A small contrastive image-text model, trained from scratch: encoder norm layernorm, text encoder width 256.
Rows from block 3 of the text encoder of a small contrastive image-text model, named by matrix and row number. Rows with one number belong to one neuron. Each number is 200 + 40 x the weight over its row's rms, rounded and kept within 0 to 999. All counts start at 0.
Before each neuron's rows are labels from the 100 texts, of 14848, where the neuron reaches its highest value: "fires on" is the input token at the peak. Only what is clearly more common there than usual is listed. The data: simulated fluorescence microscopy of cells.
# fc1: MLP up (text_encoder.blocks.3.mlp.fc1.weight, 1024x256), inputs 0-127
# fc2: MLP down (text_encoder.blocks.3.mlp.fc2.weight, 256x1024, transposed), outputs 0-127

fires on: "five"
fc1.571,200,200,200,200,264,200,200,200,200,193,200,200,200,200,200,200,200,263,200,133,200,200,200,200,230,200,176,200,200,200,200,287,121,223,200,200,141,268,200,162,200,200,246,200,200,269,293,200,200,128,259,218,250,200,146,200,127,209,200,200,282,200,200,200,141,200,200,259,200,209,200,200,200,200,145,200,200,200,200,260,200,200,200,200,272,200,200,280,200,244,256,200,200,200,92,200,200,200,200,200,200,242,247,200,200,255,120,200,200,200,200,200,200,200,164,200,200,200,200,200,200,171,200,200,232,162,200,83
fc2.571,200,200,200,200,200,200,200,200,252,200,213,259,200,200,200,200,234,200,200,86,200,200,200,260,200,200,200,200,200,200,200,199,200,200,200,200,200,313,200,84,200,200,200,159,200,200,200,200,200,200,200,200,200,200,200,293,200,200,200,113,200,200,200,200,200,200,186,200,200,244,200,200,200,191,102,200,200,200,200,200,194,83,200,200,200,200,264,200,200,281,200,155,200,200,130,256,208,73,200,200,200,200,200,233,200,200,256,274,200,120,200,200,74,200,200,200,200,200,200,200,200,102,200,200,200,200,200,200

fires on: "four"; "<end>"
fc1.271,200,200,200,200,200,287,95,111,61,200,200,200,104,200,200,200,200,287,171,200,200,261,200,200,367,200,200,200,122,200,283,200,200,200,200,200,161,183,200,200,200,150,200,200,200,200,185,118,200,200,200,200,230,200,200,200,200,200,200,200,256,266,305,200,200,200,200,200,200,260,200,87,203,200,200,200,200,200,200,200,200,200,200,200,200,200,200,200,200,200,261,200,149,200,200,200,200,200,104,200,200,207,200,200,150,200,200,128,200,288,200,200,200,200,96,241,200,137,200,200,353,200,296,200,200,180,135,200
fc2.271,181,200,200,200,200,200,200,200,200,150,200,200,415,145,200,200,200,200,200,200,200,200,200,200,200,200,200,200,200,200,200,200,200,200,200,197,200,200,219,200,200,200,200,200,200,180,200,200,74,200,200,200,200,91,200,200,200,200,200,200,200,200,200,200,200,200,200,200,222,200,200,200,200,200,322,258,200,200,200,237,200,200,95,191,200,200,206,200,200,200,200,200,334,200,200,118,200,200,200,200,200,200,200,263,200,200,200,200,200,200,200,200,200,200,200,78,304,200,200,200,200,200,200,200,200,200,153,200

fires on: "four"
fc1.116,200,200,200,318,200,200,71,200,200,268,157,200,200,200,200,200,149,191,200,200,200,244,223,66,200,200,200,246,176,171,200,200,200,200,200,235,200,200,200,200,185,200,275,200,200,306,200,200,200,200,257,142,207,200,156,200,131,163,200,200,200,277,200,200,200,200,215,234,200,200,200,205,200,200,200,154,200,200,200,200,200,200,200,138,297,245,200,200,273,200,200,200,74,94,121,168,200,200,200,208,289,301,200,200,200,237,241,101,293,200,200,200,276,200,200,200,200,200,200,200,172,193,200,200,200,200,203,226
fc2.116,180,200,200,200,200,144,200,200,200,200,200,139,200,182,200,200,200,290,139,200,91,248,266,200,149,200,206,200,259,272,200,200,263,194,209,365,200,200,200,219,88,253,200,251,245,200,257,200,239,213,256,200,200,155,166,200,193,200,237,200,174,283,177,200,200,129,200,235,200,187,200,181,200,190,150,200,193,200,200,200,198,200,173,200,200,206,263,197,209,200,200,170,223,148,160,200,149,179,200,310,200,200,200,203,128,200,200,200,154,200,136,200,200,213,200,200,200,282,192,200,262,142,154,200,171,249,140,254

fires on: "five"
fc1.558,200,200,284,200,200,348,200,200,200,262,200,200,200,134,233,200,200,267,217,124,200,200,200,200,200,200,200,200,200,200,200,247,136,200,200,200,200,200,200,200,136,161,200,200,215,248,200,200,237,201,200,200,266,242,200,297,168,200,200,200,200,254,200,200,188,200,200,239,137,200,205,199,200,200,141,200,200,200,200,200,276,200,247,200,253,200,200,270,324,231,200,200,99,200,107,200,200,200,200,189,176,240,226,200,233,242,200,200,262,203,200,200,200,200,184,200,200,184,200,200,255,200,260,200,149,126,108,99
fc2.558,200,217,200,200,200,200,250,200,240,200,200,256,200,200,255,206,221,200,240,137,200,167,219,292,246,200,200,200,200,224,176,184,102,200,295,200,113,299,200,200,66,228,200,175,200,258,200,203,200,140,165,200,200,200,200,314,274,200,200,166,223,228,206,200,200,191,168,210,137,242,200,115,237,200,155,200,200,207,200,200,161,95,200,221,175,171,200,200,246,260,179,110,200,200,200,200,200,137,200,200,146,200,200,254,148,200,217,284,162,200,211,188,200,250,200,200,200,200,169,200,253,153,201,136,200,200,200,200

fires on: "nucleus"
fc1.725,200,286,200,200,200,267,200,200,200,200,200,200,200,129,122,200,222,300,200,200,200,327,200,162,282,200,200,94,200,219,200,230,130,200,200,200,200,200,230,200,128,200,200,200,200,263,200,152,200,200,200,200,200,200,200,289,250,200,200,200,200,273,200,105,197,200,200,226,162,200,200,200,109,200,200,200,200,200,200,200,200,135,200,200,200,200,147,200,200,200,200,138,200,200,200,200,200,200,200,200,170,236,200,200,200,200,200,200,263,200,200,152,200,200,200,200,200,200,227,200,200,200,275,200,200,129,123,200
fc2.725,200,200,200,200,200,200,201,200,200,200,118,200,200,200,227,200,200,200,200,108,200,200,190,200,200,200,200,200,200,200,200,200,134,200,283,200,89,200,200,200,108,197,200,200,186,314,200,200,200,145,200,200,200,144,200,245,200,200,200,100,200,200,200,200,200,200,167,204,101,266,200,101,200,200,200,200,200,200,207,200,200,105,200,200,200,200,200,200,342,227,118,200,200,200,200,200,272,96,200,200,180,200,200,267,140,200,281,303,200,85,200,200,200,200,200,200,200,200,200,200,224,104,200,200,200,143,138,200

fires on: "four"
fc1.182,200,321,232,296,331,200,122,200,130,200,200,177,200,200,200,200,107,200,135,200,200,200,200,102,158,200,200,200,200,200,200,235,200,195,200,253,200,200,272,200,200,200,282,200,200,200,200,143,280,200,200,200,200,200,107,200,126,151,200,109,200,256,200,200,200,115,200,200,200,200,200,200,114,200,200,200,172,200,200,200,241,200,200,81,200,200,200,200,200,200,200,200,200,132,93,183,200,200,176,229,200,304,200,200,123,255,200,200,200,200,269,103,267,200,135,161,200,200,200,200,200,203,200,200,200,200,200,200
fc2.182,200,200,200,200,200,161,200,277,200,200,186,161,200,200,200,200,200,339,109,200,125,261,200,154,173,124,184,200,222,306,200,200,200,200,227,391,200,200,200,218,100,216,191,187,273,200,248,200,200,200,203,200,200,130,137,200,175,200,230,147,200,228,200,235,200,200,200,264,191,195,200,155,200,200,215,200,183,200,145,200,200,200,200,200,200,200,200,182,200,200,200,200,211,111,200,193,143,122,200,192,200,200,200,200,108,200,200,195,132,227,163,200,247,200,200,136,208,243,214,200,290,200,200,200,200,200,136,247

fires on: "around"; "vacuoles"
fc1.206,127,200,200,200,200,200,200,254,85,255,200,200,200,200,200,200,200,200,185,200,200,200,200,200,200,98,145,200,200,200,262,200,200,97,200,200,200,104,200,287,200,200,200,200,200,200,200,200,200,200,200,86,200,200,200,200,200,200,204,200,243,200,200,192,200,200,200,306,200,200,200,200,200,210,137,200,200,200,200,200,276,200,200,200,312,200,200,200,200,200,200,200,200,200,200,77,273,200,109,200,304,193,200,200,200,200,200,53,200,200,200,110,200,200,200,200,351,200,228,200,200,150,200,200,156,200,200,200
fc2.206,200,200,200,183,161,200,200,200,247,200,200,251,200,207,142,200,200,200,200,200,153,200,200,200,200,280,200,200,258,200,128,200,200,200,200,208,200,154,212,200,200,200,162,200,174,164,175,252,200,200,200,298,200,200,235,194,200,200,200,200,200,247,200,236,200,200,200,136,303,110,200,200,200,215,200,200,200,279,200,200,200,200,163,200,186,45,200,200,115,200,200,200,244,200,200,200,176,220,200,200,200,233,200,200,200,195,200,200,200,248,244,200,33,233,200,200,200,200,200,200,200,84,164,224,317,200,256,200

fires on: "nucleus"
fc1.84,200,158,200,185,248,200,200,200,200,200,200,200,200,200,200,200,200,200,200,120,200,200,200,200,200,200,200,200,200,200,279,200,200,200,159,200,200,200,200,200,110,152,200,200,200,200,200,136,200,200,260,200,200,200,200,200,152,200,111,116,200,200,200,200,167,224,200,200,200,200,200,200,200,200,200,200,200,200,200,200,264,200,200,200,200,200,174,200,200,200,279,200,200,131,200,200,200,200,200,200,200,200,200,259,200,271,200,200,200,234,145,200,200,200,200,200,200,200,200,200,200,200,200,272,200,118,149,200
fc2.84,200,212,185,85,200,200,200,211,200,200,200,200,240,200,200,214,200,147,200,153,200,200,200,200,200,278,200,124,102,184,200,200,342,200,164,336,200,200,150,200,189,176,88,200,200,200,200,200,200,140,200,200,196,121,349,200,200,166,200,100,200,200,200,200,200,200,200,200,200,281,200,303,200,100,312,200,200,200,200,200,200,200,121,200,134,200,200,200,200,215,200,200,200,200,200,200,200,200,200,200,200,200,200,271,200,200,293,153,240,200,200,200,200,200,200,200,200,200,200,200,59,200,200,200,200,200,200,200

fires on: "around"; "smooth"; "<end>"
fc1.337,200,200,200,200,200,200,200,200,129,200,200,161,200,200,200,200,200,200,200,200,200,200,200,200,200,200,200,200,200,200,200,200,200,200,200,213,123,200,200,200,124,155,200,200,279,200,339,136,300,200,200,200,200,200,200,279,200,260,117,200,259,281,200,200,200,200,200,200,90,200,200,200,200,200,200,200,160,200,271,200,213,200,200,200,200,200,200,200,200,200,185,241,200,200,133,200,200,200,200,181,200,200,200,200,167,213,200,200,244,200,200,200,200,200,200,200,200,200,118,200,269,200,255,200,200,200,200,200
fc2.337,200,160,280,188,200,122,200,224,286,210,200,200,200,200,200,200,200,221,254,152,141,200,200,200,248,252,200,200,265,200,242,200,161,200,212,200,200,200,200,146,213,178,221,200,154,200,200,200,200,200,200,200,200,231,200,200,200,200,253,123,200,200,200,200,200,200,200,200,200,200,200,200,273,200,103,200,200,169,200,200,200,200,239,200,200,200,200,152,213,164,200,140,131,200,200,200,277,103,200,200,200,200,120,285,329,200,297,311,168,200,149,223,200,200,200,200,200,162,200,200,200,90,200,154,233,200,200,200

fires on: "cytoplasm"
fc1.690,200,105,250,200,392,200,200,200,200,200,200,200,153,200,200,200,153,171,200,200,200,200,200,162,200,200,200,154,200,174,277,200,200,200,163,200,200,200,94,223,200,230,277,200,200,265,219,200,200,200,200,133,242,200,200,200,200,200,200,200,200,200,200,141,200,200,200,200,200,200,200,190,200,200,184,276,200,200,128,200,200,191,247,200,200,267,180,200,316,200,241,109,200,200,200,164,200,200,151,200,199,248,200,261,200,276,200,200,266,200,234,118,200,117,200,200,200,200,200,200,143,200,200,200,200,200,200,200
fc2.690,200,66,200,200,200,200,200,200,200,200,200,315,200,200,200,200,200,200,200,200,200,200,200,200,200,200,200,200,200,200,200,200,289,200,185,200,200,271,200,200,200,200,200,232,200,200,220,200,200,200,200,200,200,200,208,200,256,200,200,200,238,200,200,200,200,200,200,82,265,200,200,200,200,200,200,118,200,200,200,200,200,200,200,200,200,200,200,200,274,200,200,200,200,200,200,307,163,100,200,200,200,200,200,64,200,200,200,200,200,200,57,200,200,174,200,183,200,200,30,200,86,200,193,200,200,200,200,258

fires on: "five"
fc1.198,200,200,200,200,200,200,200,200,200,200,200,186,200,200,279,200,259,200,200,200,249,200,200,144,132,44,200,200,200,200,200,200,126,200,200,199,200,200,120,200,200,200,200,200,200,200,200,200,200,69,200,132,200,140,200,322,200,200,200,200,200,233,200,200,200,200,200,200,200,200,200,200,200,200,117,200,200,200,200,298,221,200,200,200,200,200,131,200,271,141,200,112,203,200,103,200,200,200,162,200,200,200,200,200,200,200,200,200,262,200,144,138,200,200,200,107,170,200,200,200,200,200,200,242,200,200,200,200
fc2.198,200,200,200,200,200,200,200,200,200,200,200,200,200,200,200,200,200,200,200,200,200,200,200,200,200,200,200,200,200,200,200,200,200,200,200,0,200,200,200,0,200,200,200,200,200,200,200,200,200,200,200,200,200,200,200,200,200,200,200,200,200,200,200,200,200,200,200,200,200,200,200,200,200,200,200,200,200,200,200,200,200,200,200,200,200,200,200,200,200,200,200,200,200,200,200,200,117,200,200,200,200,200,200,200,200,200,200,281,200,200,200,200,200,200,200,200,200,200,200,200,200,200,200,200,200,200,200,200

fires on: "nucleus"
fc1.588,268,200,200,200,200,200,200,200,200,200,76,200,200,261,166,200,109,200,129,200,200,200,200,200,200,200,200,200,200,200,299,200,200,200,200,144,200,200,200,200,200,200,200,200,200,200,348,200,200,200,200,200,200,264,200,200,200,200,200,200,200,200,200,134,200,200,200,144,200,200,200,266,200,200,200,200,200,200,200,200,200,84,200,200,200,200,300,200,200,200,293,200,200,200,130,200,200,200,200,200,200,200,200,167,111,200,200,200,200,200,200,149,200,200,200,304,200,200,125,200,200,200,200,200,165,136,238,200
fc2.588,142,200,200,200,200,200,200,200,187,200,200,200,200,200,200,200,200,200,200,200,200,200,200,200,200,200,200,200,200,200,200,200,200,200,200,387,285,200,200,237,200,200,12,200,200,200,200,200,200,200,200,103,200,161,200,200,241,200,200,200,200,62,200,200,200,200,200,200,200,200,200,200,200,202,231,200,200,200,200,200,230,364,200,200,200,200,64,200,286,200,200,200,407,200,315,111,200,200,200,200,200,200,200,200,200,200,200,200,200,200,200,200,200,200,200,200,200,200,200,29,200,78,200,200,200,200,200,200

fires on: "magenta"
fc1.478,200,200,200,337,200,200,144,200,200,258,200,200,200,83,200,200,146,200,200,200,267,200,200,200,200,200,200,200,200,200,200,200,200,254,200,200,200,262,200,200,200,200,200,200,200,200,200,200,200,200,306,200,136,200,200,200,200,186,130,200,200,285,200,200,101,200,200,166,200,200,200,200,200,200,200,200,100,232,200,200,200,200,200,279,278,239,200,200,200,200,276,200,97,200,107,200,200,200,200,200,200,257,200,200,200,257,200,200,200,256,200,200,200,200,200,200,200,200,166,200,200,200,200,105,200,200,200,200
fc2.478,200,200,190,200,200,200,109,200,200,200,219,219,200,200,200,200,200,180,174,164,248,265,200,165,281,200,200,200,149,200,200,200,249,155,200,218,200,200,200,214,200,225,200,216,200,178,200,215,200,200,200,113,200,102,200,200,200,124,200,200,200,200,200,200,107,200,200,200,254,260,200,161,78,200,299,325,200,200,180,200,200,200,169,200,200,200,223,196,396,200,207,257,200,165,200,186,200,200,148,200,194,200,200,200,200,200,258,200,200,24,179,200,368,200,227,170,200,200,141,200,90,200,156,200,174,210,200,200

fires on: "cytoplasm"
fc1.584,200,200,277,200,200,200,200,200,139,200,191,200,200,200,200,200,200,200,283,123,263,200,200,200,147,101,182,244,129,200,200,200,174,200,126,200,200,200,200,200,200,200,200,200,200,200,200,200,200,101,245,217,200,200,115,200,200,200,200,200,200,134,200,157,200,200,200,200,200,149,200,200,116,200,200,200,200,179,293,200,200,200,270,135,298,200,200,200,255,200,200,113,109,200,117,200,200,200,135,200,138,162,200,200,200,200,200,200,200,273,131,200,259,200,244,200,200,200,94,200,200,200,200,200,200,200,200,115
fc2.584,200,200,264,200,200,200,200,200,200,200,200,200,201,200,200,200,200,200,200,200,200,200,200,200,200,200,200,200,200,200,200,200,351,200,217,200,200,200,154,113,200,200,200,200,200,200,200,200,200,200,200,267,200,200,200,200,91,200,195,186,200,200,198,200,200,200,200,200,171,200,200,200,200,200,262,218,200,200,200,200,200,200,200,200,200,200,200,200,144,191,200,200,210,200,200,302,200,200,200,200,200,200,200,200,200,200,200,200,200,200,200,189,200,195,200,200,200,200,200,200,81,200,200,200,200,200,200,200

fires on: "five"
fc1.286,200,200,200,286,259,277,200,200,200,280,200,200,200,200,200,200,200,200,200,131,200,200,278,200,200,200,148,200,200,153,200,200,152,200,200,200,200,200,200,200,160,191,200,161,200,257,249,142,234,158,200,133,263,200,162,274,227,235,200,200,235,240,200,98,134,200,200,200,200,200,200,200,200,200,91,200,140,200,254,200,200,200,256,273,200,200,150,200,264,212,200,112,137,271,68,165,200,200,217,200,200,200,200,132,200,200,200,200,243,200,200,200,200,200,174,200,200,200,200,200,268,200,249,200,200,200,91,200
fc2.286,200,200,200,200,200,200,244,200,250,200,200,253,200,200,200,200,200,200,240,200,200,200,200,299,200,200,200,200,200,200,172,143,121,200,290,200,96,200,200,104,135,216,129,200,179,200,200,218,200,200,200,200,200,200,200,280,200,200,233,200,200,200,200,200,200,200,183,200,200,200,200,200,234,207,200,200,200,200,200,200,200,99,200,200,200,200,200,240,200,266,200,94,200,200,200,277,200,200,200,200,106,200,200,200,200,200,200,307,200,200,200,200,66,273,200,200,200,168,200,200,224,142,200,200,200,200,200,200

fires on: "five"
fc1.702,269,200,200,200,200,341,200,200,200,200,200,200,200,200,200,148,200,200,200,126,200,200,200,139,200,200,163,200,200,200,268,228,145,184,200,193,141,258,264,200,200,144,200,200,200,200,265,165,200,200,200,200,228,249,200,296,200,200,200,200,260,200,200,200,200,200,157,200,200,270,200,200,200,200,200,200,236,200,200,200,282,200,262,200,265,200,200,200,333,200,200,142,61,200,200,200,200,200,165,200,200,256,200,200,200,200,142,200,200,158,200,200,200,265,149,200,200,173,200,200,200,118,272,200,200,200,200,109
fc2.702,200,232,258,200,129,200,200,200,199,200,200,237,139,200,200,197,218,200,244,120,200,174,200,279,247,200,200,200,200,231,187,198,130,225,282,200,87,289,200,142,39,212,200,200,200,200,200,200,200,150,172,194,200,187,200,312,200,200,248,165,218,215,200,200,260,186,149,200,200,260,200,101,211,188,200,200,198,200,200,200,186,84,253,200,200,192,200,200,200,267,128,131,200,200,200,200,200,111,200,197,168,200,157,200,153,192,219,279,152,200,200,200,200,200,173,200,200,183,169,200,261,144,212,200,200,189,141,200

fires on: "nucleus"
fc1.719,200,200,200,200,200,200,200,249,200,200,141,200,130,200,200,200,200,320,200,200,200,200,272,200,326,153,200,200,223,200,200,200,125,175,200,200,200,200,200,200,112,97,200,120,200,224,200,135,200,200,359,200,98,200,200,200,200,200,200,218,200,200,200,200,218,233,200,106,200,200,200,200,200,200,200,222,200,200,200,200,200,200,200,200,200,200,200,200,200,200,200,125,200,127,132,200,200,200,200,200,200,240,199,200,200,285,200,200,200,200,200,200,200,200,200,200,250,200,200,121,303,200,267,200,200,82,200,204
fc2.719,184,291,185,200,200,200,200,200,83,200,157,142,200,200,200,200,200,42,174,150,200,200,123,200,200,320,200,200,154,215,200,197,200,157,200,240,184,160,200,200,169,202,123,200,168,214,178,200,200,151,147,125,200,200,200,200,200,160,184,84,200,200,286,200,200,137,200,214,106,308,137,200,197,200,249,146,200,200,181,191,200,169,200,133,129,200,200,231,200,200,200,200,200,183,200,200,256,200,112,200,200,200,200,200,200,200,323,200,200,34,169,200,268,220,200,282,200,200,200,200,200,155,215,203,200,198,200,222

fires on: "cytoplasm"
fc1.459,200,200,200,200,200,271,200,200,200,200,223,200,200,200,200,200,214,200,140,200,235,200,266,117,200,171,200,200,200,200,200,277,267,200,122,200,200,200,115,97,200,200,157,200,115,200,200,131,200,112,200,200,200,157,155,200,200,200,200,110,200,200,200,200,161,200,200,231,200,265,200,200,117,200,200,200,200,200,200,200,200,200,200,200,200,200,200,200,308,271,200,200,200,146,120,200,200,200,200,200,200,200,200,200,155,200,200,200,200,200,200,200,200,200,200,200,83,200,200,190,200,200,200,200,146,200,189,200
fc2.459,200,134,200,101,200,200,200,200,134,200,282,322,176,217,200,353,200,200,177,200,186,200,200,200,254,200,200,200,200,200,278,200,282,200,200,324,200,200,117,200,200,200,102,200,200,200,200,200,200,200,200,200,200,200,200,200,200,200,200,133,200,200,231,279,200,161,200,200,241,200,186,246,200,200,200,200,200,200,210,280,200,152,200,200,200,200,200,200,182,200,200,200,200,200,200,200,200,200,200,200,200,200,214,141,200,200,200,200,200,276,200,200,200,137,200,200,200,200,84,200,120,143,200,200,200,200,228,200

fires on: "cytoplasm"
fc1.324,200,200,267,200,200,301,61,200,200,200,200,158,200,200,200,200,170,200,200,200,108,265,200,200,252,200,94,200,115,249,258,200,147,200,200,200,200,200,186,200,200,200,250,200,200,200,200,200,200,226,260,200,200,164,200,200,169,200,200,200,200,200,242,279,200,62,200,152,141,200,200,113,200,200,200,200,200,144,200,200,253,185,200,200,200,200,200,120,173,200,200,200,249,260,200,200,231,200,200,200,200,200,200,246,200,200,217,245,275,200,200,200,331,112,200,200,114,272,92,259,200,200,275,133,200,200,200,200
fc2.324,200,234,200,200,200,200,200,200,290,200,200,200,200,200,200,200,200,200,200,200,200,200,200,200,200,200,200,200,200,200,200,200,200,200,0,200,200,303,200,200,200,200,200,566,5,200,200,200,200,200,200,200,200,200,200,200,200,200,200,200,200,200,200,200,200,251,200,200,200,272,200,200,249,200,200,200,200,200,200,200,200,200,200,200,200,200,200,200,200,200,200,200,200,200,171,200,95,200,200,200,200,156,200,200,200,200,200,200,200,200,200,200,0,200,200,200,200,200,200,200,200,200,200,200,200,200,200,200

fires on: "four"
fc1.655,200,200,200,200,120,200,0,200,200,200,200,200,200,200,200,200,200,222,200,200,200,200,200,0,93,200,200,288,200,200,200,200,200,200,200,200,211,205,200,235,200,200,200,250,200,200,200,200,200,200,231,200,200,200,44,258,200,200,200,200,200,200,200,200,200,200,200,219,104,212,200,200,200,200,200,200,171,200,200,200,200,200,200,200,200,181,200,200,200,200,200,200,200,200,163,101,200,200,200,200,200,200,200,200,200,200,231,200,253,200,200,200,290,200,200,200,57,298,200,200,200,200,149,200,200,200,200,200
fc2.655,200,200,200,200,200,200,200,297,200,200,200,200,200,141,200,200,200,200,200,200,200,200,200,200,200,200,200,200,200,200,200,200,200,200,200,356,200,200,200,200,200,200,147,238,207,200,200,200,200,200,200,200,200,200,200,200,168,200,185,200,200,173,200,200,200,200,200,299,200,200,200,65,200,200,200,200,200,200,200,200,200,200,78,200,200,200,200,200,200,200,200,200,245,200,200,200,0,221,200,200,203,200,200,200,200,200,200,200,200,200,200,200,200,200,200,200,200,200,296,200,200,92,200,200,200,200,150,200

fires on: "five"
fc1.332,200,200,244,200,200,325,200,200,200,203,200,158,200,91,200,200,200,270,200,200,200,200,200,200,257,200,241,109,200,180,279,245,200,200,165,200,142,238,200,157,200,200,200,200,172,200,200,200,200,163,200,200,257,200,200,200,190,199,200,200,200,200,242,200,200,200,200,200,200,200,200,200,200,200,200,200,225,200,200,200,291,200,200,224,200,200,213,274,287,279,200,159,96,200,135,200,200,200,200,200,200,238,200,221,200,225,144,200,232,200,200,200,200,224,200,200,200,163,200,200,200,200,264,200,200,162,184,127
fc2.332,260,200,200,200,200,200,200,175,226,200,221,286,139,200,253,225,217,200,229,124,155,200,200,269,246,200,200,200,200,226,200,192,152,200,245,258,200,304,212,122,75,210,200,175,150,259,249,200,192,141,200,219,200,200,251,296,200,200,247,165,200,226,200,178,242,200,164,200,162,241,207,143,230,234,160,200,225,200,253,200,158,104,250,200,200,164,239,200,261,272,200,141,165,200,200,200,200,141,233,170,148,200,175,200,132,200,225,264,159,155,179,212,200,222,201,200,200,200,154,200,241,154,200,119,230,200,170,200

fires on: "magenta"
fc1.250,200,200,200,291,283,258,200,262,160,238,200,200,200,80,217,200,200,269,134,200,263,229,302,150,200,283,164,200,182,200,260,200,200,202,200,200,200,291,200,200,106,200,189,130,200,200,200,200,168,200,275,200,200,200,200,200,200,200,150,182,200,269,200,200,200,200,282,252,200,200,200,200,184,263,200,260,200,200,200,200,200,200,200,261,200,200,200,200,257,200,200,200,200,200,107,200,213,200,200,200,200,200,200,200,200,200,200,149,313,200,184,200,283,200,200,135,200,200,192,200,200,126,224,102,200,200,200,200
fc2.250,200,123,200,200,234,200,200,200,97,200,200,200,262,200,200,200,200,200,200,200,200,270,200,235,277,200,277,200,174,213,200,223,257,200,148,306,200,200,199,200,113,244,92,169,200,200,200,231,87,200,200,200,200,87,200,163,200,179,196,200,200,200,200,200,25,245,200,144,299,200,200,200,200,200,340,200,200,200,200,200,255,152,182,200,247,200,200,200,355,200,200,200,200,200,192,200,200,200,200,112,187,200,167,200,200,180,200,200,200,200,200,219,365,197,268,165,167,200,126,200,138,190,200,200,200,200,219,200

fires on: "nucleus"
fc1.538,200,261,200,260,200,200,170,321,130,200,91,200,163,186,200,200,195,200,200,123,200,237,200,148,200,161,200,200,200,238,200,273,159,200,181,200,200,200,200,200,200,200,200,126,266,200,200,119,200,200,249,200,132,200,200,258,200,200,200,200,238,200,200,99,200,220,200,200,115,237,200,200,200,200,200,200,200,156,158,200,239,146,200,105,200,200,134,200,200,170,269,200,200,200,200,200,201,163,200,200,200,200,200,200,131,200,267,132,253,147,200,82,261,205,117,200,200,200,200,173,256,161,294,200,200,128,155,230
fc2.538,192,200,200,200,200,174,200,205,200,212,81,200,200,126,210,200,200,200,213,109,200,200,198,167,240,200,200,200,200,212,200,218,184,200,234,213,148,157,200,217,180,200,200,152,200,249,200,169,200,124,165,149,211,161,337,163,200,143,225,101,229,200,257,200,200,200,200,200,132,281,200,200,143,66,263,153,200,200,194,164,252,158,205,143,130,282,200,196,331,149,200,200,194,200,200,129,315,200,200,200,200,200,199,231,123,200,306,200,236,138,200,200,316,200,200,200,153,200,200,143,200,177,212,199,139,131,200,178

fires on: "nucleus"
fc1.647,197,306,200,200,200,310,108,200,134,200,200,200,200,200,200,200,200,200,200,200,200,200,200,200,142,200,95,200,200,200,200,200,200,200,200,200,102,200,200,200,200,147,93,224,200,200,200,200,304,239,200,223,200,200,200,298,200,200,200,283,200,200,255,200,200,200,200,285,200,200,126,200,200,257,200,200,200,215,114,168,200,200,200,200,200,200,200,287,200,200,200,200,140,200,200,200,200,200,200,200,200,200,200,103,200,200,200,200,200,200,200,200,319,129,200,200,200,200,200,246,200,200,200,128,125,171,200,200
fc2.647,200,200,200,200,200,129,200,200,155,224,200,200,200,200,200,200,200,200,200,164,200,200,200,200,232,200,200,200,200,200,200,182,200,265,225,200,200,187,200,200,276,200,200,200,70,200,230,200,200,103,200,196,200,200,200,200,201,200,200,65,200,78,200,200,200,204,200,200,200,329,200,200,200,200,167,200,200,200,200,200,171,200,200,93,82,289,200,200,200,104,200,200,200,200,232,200,254,200,200,200,200,200,200,200,200,200,267,223,205,66,200,217,228,269,200,200,200,200,224,200,160,200,200,200,200,200,200,177

fires on: "five"; "cytoplasm"
fc1.28,194,200,274,200,200,273,148,200,147,200,112,118,162,200,200,200,200,200,200,159,200,200,200,200,200,200,200,200,123,200,200,290,200,200,200,200,200,200,200,200,156,200,200,118,200,252,272,200,270,200,200,200,200,200,155,318,200,196,141,181,264,200,200,200,200,200,232,277,200,200,200,175,89,200,200,200,200,200,237,200,284,172,200,200,200,306,200,200,306,200,200,200,79,200,200,200,200,200,200,134,200,200,200,200,200,200,200,200,200,200,200,200,200,200,131,140,167,200,200,205,200,200,200,200,200,140,200,109
fc2.28,200,200,218,200,200,200,255,200,244,200,200,261,199,200,264,200,200,200,293,80,146,200,241,200,200,200,200,200,200,200,200,200,200,200,307,200,200,246,217,200,200,175,173,152,202,200,200,200,184,200,143,200,255,200,200,265,252,213,239,134,200,200,200,200,261,200,200,200,171,281,200,200,200,200,200,299,224,128,200,200,138,119,200,200,106,200,200,207,200,200,185,160,164,200,200,237,251,141,200,200,200,200,156,239,200,200,261,314,155,200,200,200,200,258,200,216,200,179,200,200,200,118,200,200,200,146,155,200